{
  "train_examples": 39062,
  "input": "log_mel",
  "embedding_dim": 192,
  "am_softmax_margin": 0.3,
  "residual_init": "scaled_by_depth",
  "cautious_weight_decay": true,
  "steps": 18700,
  "batch_size": 64,
  "epochs": 30.6,
  "weight_decay": 0.02
}
Rows from block 4 of a small audio embedding model, named by matrix and row number. Rows with one number belong to one neuron. Each number is 128 + 24 x the weight over its row's rms, rounded and kept within 0 to 255. All counts start at 0. Numbers have three digits each. After the name is the row's rms in percent of the matrix's.
After each neuron's rows are labels from the 100 clips, of 14976, where the neuron reaches its highest value: "top examples" is what is common among them. Only what is clearly more common there than usual is listed. The data: synthetic speech, music and everyday sounds put through simulated rooms and audio effects. In brackets: how many of the 100.
# fc1: MLP up (model.blocks.4.mlp.fc1.weight, 512x128), inputs 0-127
# fc2: MLP down (model.blocks.4.mlp.fc2.weight, 128x512, transposed), outputs 0-127

fc1.3 100:127120135101155126137148145136103150152144071125142144129127140112133124145119131130115170160150153080141190135159124168138121115150089144152084098110130123150144109118138095130158115122102112134106147135094137161165131118126131125118167161091085126145158113143058073188119149157137100107109107111138078105080154141149143130112134108105113137147117163110157128164120129116151131118126
fc2.3 098:115096177121156109180118145133139121154109126157080134137120148151138108169166127157152129145121132145158110092137138082123148081147132124133125102167126127147158108117120134082131127155114124122160124143110137132147124061119101178172102120145122129153127151100119157110145136108177159165134149138094164149147110103156134165107126140130132111147143145158138069138101167128138091156113
top examples: band (54); reverberation time: 1.2 to 2.4 s (42)

fc1.267 111:167126138129123123148142100102092135136177113149167122117105097128129135066123118137135138113135164129174138156143174165112151101122116091092128155114115125131087145126132101117103121110125166166149056136116156137126138116122149090162135083118092143174147142103116096149163133157114121174109146134094115141113132129154149126095117155092113084115137159105139105116083119131104134114139
fc2.267 111:124113147160142127201161156120134084135162131132099091119161147125114083109106152121133152121156137147157155132152131123138101111099114138136130070117122132156122139155101132051130124104123116134129120107141097137132095120143065119124057120117145138145146107144112147162123099131147113136153137107124125179156132147149138168082123103127156100163139126110092119147132126143114157093129
top examples: tremolo (34)

fc1.80 053:145132099150112170168143170120147117100118151118160141112128135106098127095127102130150083135184104142143154102144118077078158116138109123117121129117153137182112099096143099147153137128135139125173090129118137118131140147142188108135136167147134140104128140139143118106137151116155152092151130099084125092118147091092120116115149115174160084132109139150090138142105103152132117107084
fc2.80 056:118097094151123116110122106183132176138087124126100112121134153092085129130139176117147139116115154122117142099115147137124098118150112081143123137184139174141144118138174147121130084117145128103123122138167121120125125111122135158177157147140162140142138155137126182157119121140121106145154110149159148135087096144086120101122118146156134153156122151141135113201123118114139128126194
top examples: band (63)

fc1.497 063:119159127145154120126161115162163122134112103124119122149152143104131149151064139115160113128090163144130099140099111104160135144125090141159142105132147110165098095094102119128151132140121109072140124125137115142120129146117169131094135138136097077120125079126154089166111143088148140100139132119091116099163170103152103167129141099128145114142106101107093139088106145085131160165149
fc2.497 079:128120096082110140143118147116095129114108114148099099138132107107100163113122096120176121103126150131125150143143091121130124125116116053091118084159123119063104139130090105155116097120180120093160124132147082108124137114128131114141103126129126139096129146068085129109154108122079093125126165116105109101128129134112096098150103156132132162125146122128142126106129113130102179120091
top examples: tremolo (33)

fc1.182 127:133129160107116118140129104146067109094108194140138139119128128122121117146123136113114145158142152102136129150139129106081121146140124160141115122094104135090100124140119107127130154117101138162108111147101129188121109109186147153111117110128163136151129060149121165104126172123132116101115163183094127151141183153147119119112106135133119122110110149110081149129080180145137124136131
fc2.182 125:048147123118128085115104121130149108104117117134084114116120156174121121103129164170132126129146145127124102107129171124126117088159103118167083108127141124143109157088162119144103136115144128126078099143097128056135115111112103136107140113130130105110167127159102121167096124122126133117159112103132092099122137117196101137127144136110128124103140135116147139127130067134135173144120
top examples: dropouts (39)

fc1.235 147:120143126125062120149122115128173100146115128119121099100144108141163158097154159113124114177109131126134106137123131109157146161113142129123133129109144119161135142166146150166138052116140134087149145111136100109200073117124092134077120130175113131122100139160117113139103156138135144149118162105139165117151194134132136155132143158109115130112119154127129126104118097134109092142114
fc2.235 142:136105132132162168123134110145115144110147120139119147124154137126148132174115088144112151131126091143124133141119093120135086092168093135132114159123134156137142171115117111069134113120174141142139079116106138166193121085141120157126116151090132123114118201135137135048118144136121139108130168103116110127148137138108153143102113091156080139150133110101119130147135142099117132158109
top examples: dropouts (32)

fc1.275 107:119174110152121150127076161128104109166110154127130129138123106124173137128135134181118142132124081145130128113119101110137192117102134100100126142077126141123130109138126125145150130098142098148094135088120128117082102161165136116119082167156174139140132151122134108078116132159119122174086132117106138113103168169123179114129107128094106090127106120093119156122143153128114106115148
fc2.275 106:095143123126115126122172164129127089157092134120171169109141085138147152097162137082140162128118126126074121130127103066143093106083126137111151119144151084111093148115150157149132144125082126136147134130122114091129145113109111081123144089113162148160118103164097144129157156107078147120153135111155080122106118120123154115112102130122129125158110132110133104114150156129107095154109
top examples: band (54)

fc1.291 078:085097150118144167127103184114093125087143145166136145161095134105135166138148104152158113127133169088152138169099123147144134143136105097129130183148156106123157160116123143149127162099114103117161183096153125150145087128090112138107098126142107170151097145120143131115102119125133125171118127154115135151090158131138111128125122122132137134087158142079083137148136113105161138115122
fc2.291 088:144154130147137072117152120116139089113114147133146142121121148183122085118125106132165107123111127122123127110140112163115143114111136135153178142171118123126079110104180105089111140128136103170150141132171170119116147137085155108102095141138124153119172092154112119125138143155127133144132116062103138140126152088133121145100118147103166130099120113144118119058108177130109132127104
top examples: band (50)

fc1.163 118:174156110139149139140110145126122092146126104107144148158099137140164070150126118127148125106143101125134109143108107127118143100091095180127133193122141100127173124124109137119104109105165186139178110138125095124159139131103087186135168105084093112155131125147131127107111151148157118141113155133148089120094158156135138135169137107092135120116135104115121121172131134111138111124090
fc2.163 107:130176121121153120119148139174118118111094134115111076116115116103148129118119125122111152102131150137130147144123179128121137133150160093135162131124130131159158092121125135122122119163169138147103114145158165117078130116100134120121090141138154124160084070125123112107105141107071159149125151133125149109127156141150111125065081115120108110113113144160145135078088122184113090095107
top examples: reverberation time: 1.2 to 2.4 s (45)

fc1.26 138:084096080125144117158162129108124092083141115173110097105126118121104097113105172123138134150134147174110174172093099122127087130151137173118156148112149124133157134116107095114101125112122152150073133149115115134109180101088141108135129161149134176121126117114152110128115162100131126172124104105129081093154121141154146151131108082105162125134126139140104136122129141140096127128106
fc2.26 126:105139156089131121135146141118143073101145138198135138126107122109161173119118132128129122112133139121082132134127159153140203116147136116146139140115139130123155144104108160130145117093049111110091117141140131101107136112105108116162132107142121130094117163078134171122131103125141104165101128109158131115071126123131162120110115158127114104163137135150110079166164141113115126121097
top examples: band (64); number of effects: 0 (52)

fc1.496 047:113122171128133165089122111117152142135145143075127111136153143176155130130181127089152152188125135118068126119142135133136128122138115088134149109138121110179158167123139089112125151116126118140155139173120116097124094134096112104153143167122119158170081169156084116154125125144127152077137103113107132155138165112108148133092097135135118118125111139141176151129150129115141118116102
fc2.496 047:146156188123159161101103103127118147124114132126095158127131088119127132117115110137175078144116147110165115134129094115107110094144106140137142150134088165123123151132141104122137120136129139117133099135100146107134156137131133166155175117118130144128155182152116176103106130106167142185175133155118185181096131174149086100118148153126118104142146122133121128108155144137137152165139
top examples: reverberation time: 1.2 to 2.4 s (43)

fc1.203 123:146146127170141153140131095138135085142139110113111099113108163137091132080094142155112138109117084118148115109108128096085111072123145161136156135092117107154144129163138121161138149149115105141158144150126125125149142137131170106151137169064115153152113167128136139142175129144172140146100117129169166140143135112160144132100121116077113109097105123115175116151126127093166123151152
fc2.203 125:152094133148147101115113143132080164120135126159110116141140126095171153143110157118126181122098179165120140129128136088129122124097116102163131140114102105100072148145145110137091136128132117103100096129119137137130146109144095115094149142140132143076106156145114109095130178129105137109110138073125118125144098169138143128114135093153170132150152138166125052096122110151125153108128
top examples: dropouts (33); number of effects: 3 or more (32)

fc1.135 138:150128085144143108147163081119128061180183125100111124100157086088131144135109101145156124094121104100076157109115159157117109116115157094135147124110108128157143102154151116130140116154110078152108106147102140127133140122110153112119132124112114161102161129142098134124123156115125171104146129146128103095103113122123181132100100162126134157138121107128150097119128138084138109171149
fc2.135 154:101136128139093156171107148114141105125118119080164128135134139110088159147130151099143133138120125124138170124131111088138127090167128113184132130099136166156131108137143123140084132125133119117113110126137084083171124138124105099154120120111102122148073167120112104146101140106167139153102119111142119158120136132093110108177118188106171103115125134092127099110133096108127060136135
top examples: dropouts (52)

fc1.509 101:168127105132111104118147157098129128108148118120121116148100093137110170178092169132164152120130137138137131123130118157123093084113120138130115090122155141135129131095099111160133092138138147085113164170150127113133117137116103143117147128114121184114107106160175137115171176124139087189096138155122187151090137103154149185102159128142120140112115153130144150114116129116149125129117
fc2.509 116:107156125135114102099117133143153126128088142148164159151148158112162147142131111136122103140110212119133146165126128128124135105147153159138122127150141125151149101140166093163140115139117146173087105125115079139103145092154168139148165125141145126179148170140066111127140136141116129117136126146140129085161103099115115090075140080093161138128138131133127114120113088136134148148131
top examples: reverberation time: 1.2 to 2.4 s (41); bit reduction (35)

fc1.478 041:116141111112127109186144115155111128112150141082128119091136134127124125104111144130137130139123118101114118158115168125086112164088139172103094103063101151138078106108141130161155126106129157151107127146088142119160115160145145131151117155149112129143144097122120124120119182126134142112101121189106166132140162143110119121140118156124110064169109128110167161152128151115151149109085
fc2.478 043:126142090119097111122152108110119132118135129126111108125123152162123109140150119116108166090135157135146135099111150094119147082082103124174138092137152099118156133121139164132110147118135120128116108125127175081128134024152125121075135141141149114117084144085161095127129144141158119100132124181111146101148147154145154168138105128117123125125115124133130129145110087133132183115097
top examples: dropouts (55)

fc1.511 141:187121117091084141162105137170114099123093112066156142138161111110113119160090150063144141098100165180144136115146134119110131104137129137155132100117115108115113143072160093165134109129134143106100121100150105139123116161149141125123121127116140131127099139133155115099158139103115126132119141138128134139155084119143153132093126084130126148114119119156145168100134128107090157073102
fc2.511 123:082122132195151068129135126100107135149131121096152121090117153133126133147070142162130123132089187121130153145119120136109123139098118142119128040115136133140105088164118103136127118096173130125135140128130140126152118160106142134121113144099130130122112209114146133148130125087132104109144169113097144105150133152102132099132142138136160118089136117120097119159132110100133152120150
top examples: tremolo (34)

fc1.290 056:117138123138105144119172070105138108114136104145150121106101086151146123126140176138122153120112124137099128118108092136095116107171125165121145138167137087100103132141123098106169119149097117109188122098130142093134152113167146151137156142146125130164141063136113139141150162101097137107145100164114107153076129135115127159105087114176128155088152166123144139117139131113130152135143
fc2.290 062:139074107141101150115155159088104152117183130149109089143125138095143090127124112083107161073129148117139106120130106103112144123112094136141106125162130136105133141165133168117133115154102136120098121132139090131102095099072105175127119124119083119139061095157158130127121154155140165137101141104117151165154168115143105122099102109123137140131135131107125142149098103141159133118106
top examples: band (67)

fc1.276 117:119109144168129122153149101133134110093160147108129130128178155135108136125166164135076162084112158169184145136118154132100129127114166129084141150127109140148134119134129097128108162133103104111158101124148144156103114141071163072159126099099151117127087154128100116173134128130126087147136125131103132127123145170154133140129141118115162134108135141087173095143134110109138178141117
fc2.276 112:114130122140098130150169154116110101182089119139153140120123108143112166131181183123118125122140095121121145100144177115170105115150129121118129094087129105124105150164114102102131111137155111151122142142095118096149083143137165151114099107118148128132126135118166111136141069134075110120119109095132085124114137132143148160168100176160099146134153113137113129099124162127137133186113
top examples: tremolo (43)

fc1.76 092:131129121127145117130106139103165107148138115153093137122127115156141145130122146119141143122189161128122151161106079166138118107090157099187159084142098113131096150107128114129108128121117102115115082104131153141154145140136165130095148139139136121109140131201115156125149174110109105121153169146146112121125139149130169131091149135142151154093124117154127106080103140100092164158081
fc2.76 097:141176153141092116161125153095111151170103116173127129141120133099124129148103150113145134131161189136130139151115121091107132119089109128146103157085168117129147091133160169145148130120128133144100166131085085114146126180103113072121125130118127118136140121138134078123142164153122138135134144096127117163131090148135123145153120113119129159110154136128103106105072067107164137110132
top examples: dropouts (45)

fc1.336 125:100151105151128139154076167156141143106166162144131161167131160121140086112122127111145137110121121160101114107118159120159123120088129116109106135105097133136132131148115131083187159120164068106083167137137132121133167102175136108096142159121139105144096135139154120099134146125134153154148132139163117143105147141158104122110125101170111091102115096173154150138118123123125173149126
fc2.336 143:137109115074134112107129147153164117107166125108157129149128129121145100112109145135144189123138134128136136172125124076130122166167126125137132120129122101130122109116163117160124135081072130117202117132106161092106176144156144116115137133162140111145122169108160119144130107138119127148153140139146122086119138167140127168177101128156136157171117146150144106128138140185110169141143
top examples: tremolo (31)

fc1.159 104:117116114134136143139114111096127140137143101120178150112143136124178135121118124114143126131152135119124134108147101125081152103160119185101091102098121114151089091126131072121204094124098153097194107141111146140195123163135171122141153118140162159116151124130104118143133143148121152121168146104111105137116127119104122152085119101173091148122109117128097133128112112118141116114120
fc2.159 112:142108120135157124157128125138133173147145149132163142115095150106136125121127164090142133134149109120127118167122121136132127087189113080150117100142132096147159118135147160129161142098096137112160105135130116181103113115137136174151135111110106115120093097116167154174119107122126156183136138157132156137164102160073116120128104156088138094096131126151144120179105118156141097094151
top examples: band (68)

fc1.217 037:098158086100090123137064137159077126132190113115118097161141139137115091091165129103137146122096131111147131145099146142138152096142126131105130157078117134135139097142132153094126136131149151137123133147103112118144165118167181145163110123133147141104134145150129119137157084147106130089140104138120113121106170147179100087124110112116131109077141124152121124133072140105104131119134
fc2.217 046:150146134140157122119146123164119162107164130144096150129139135158116142157112157191176173153150154135129109118126096132137109134112176152153084106151119102138129140106147138108135113095128136127138115124126175137135107137107122141083087156133139128127110123118178137123169125152135151109161116178105125116130117142180159162166146095165156123158118148151134105144145138143113140156051
top examples: dropouts (34); reversed (32); bit reduction (31)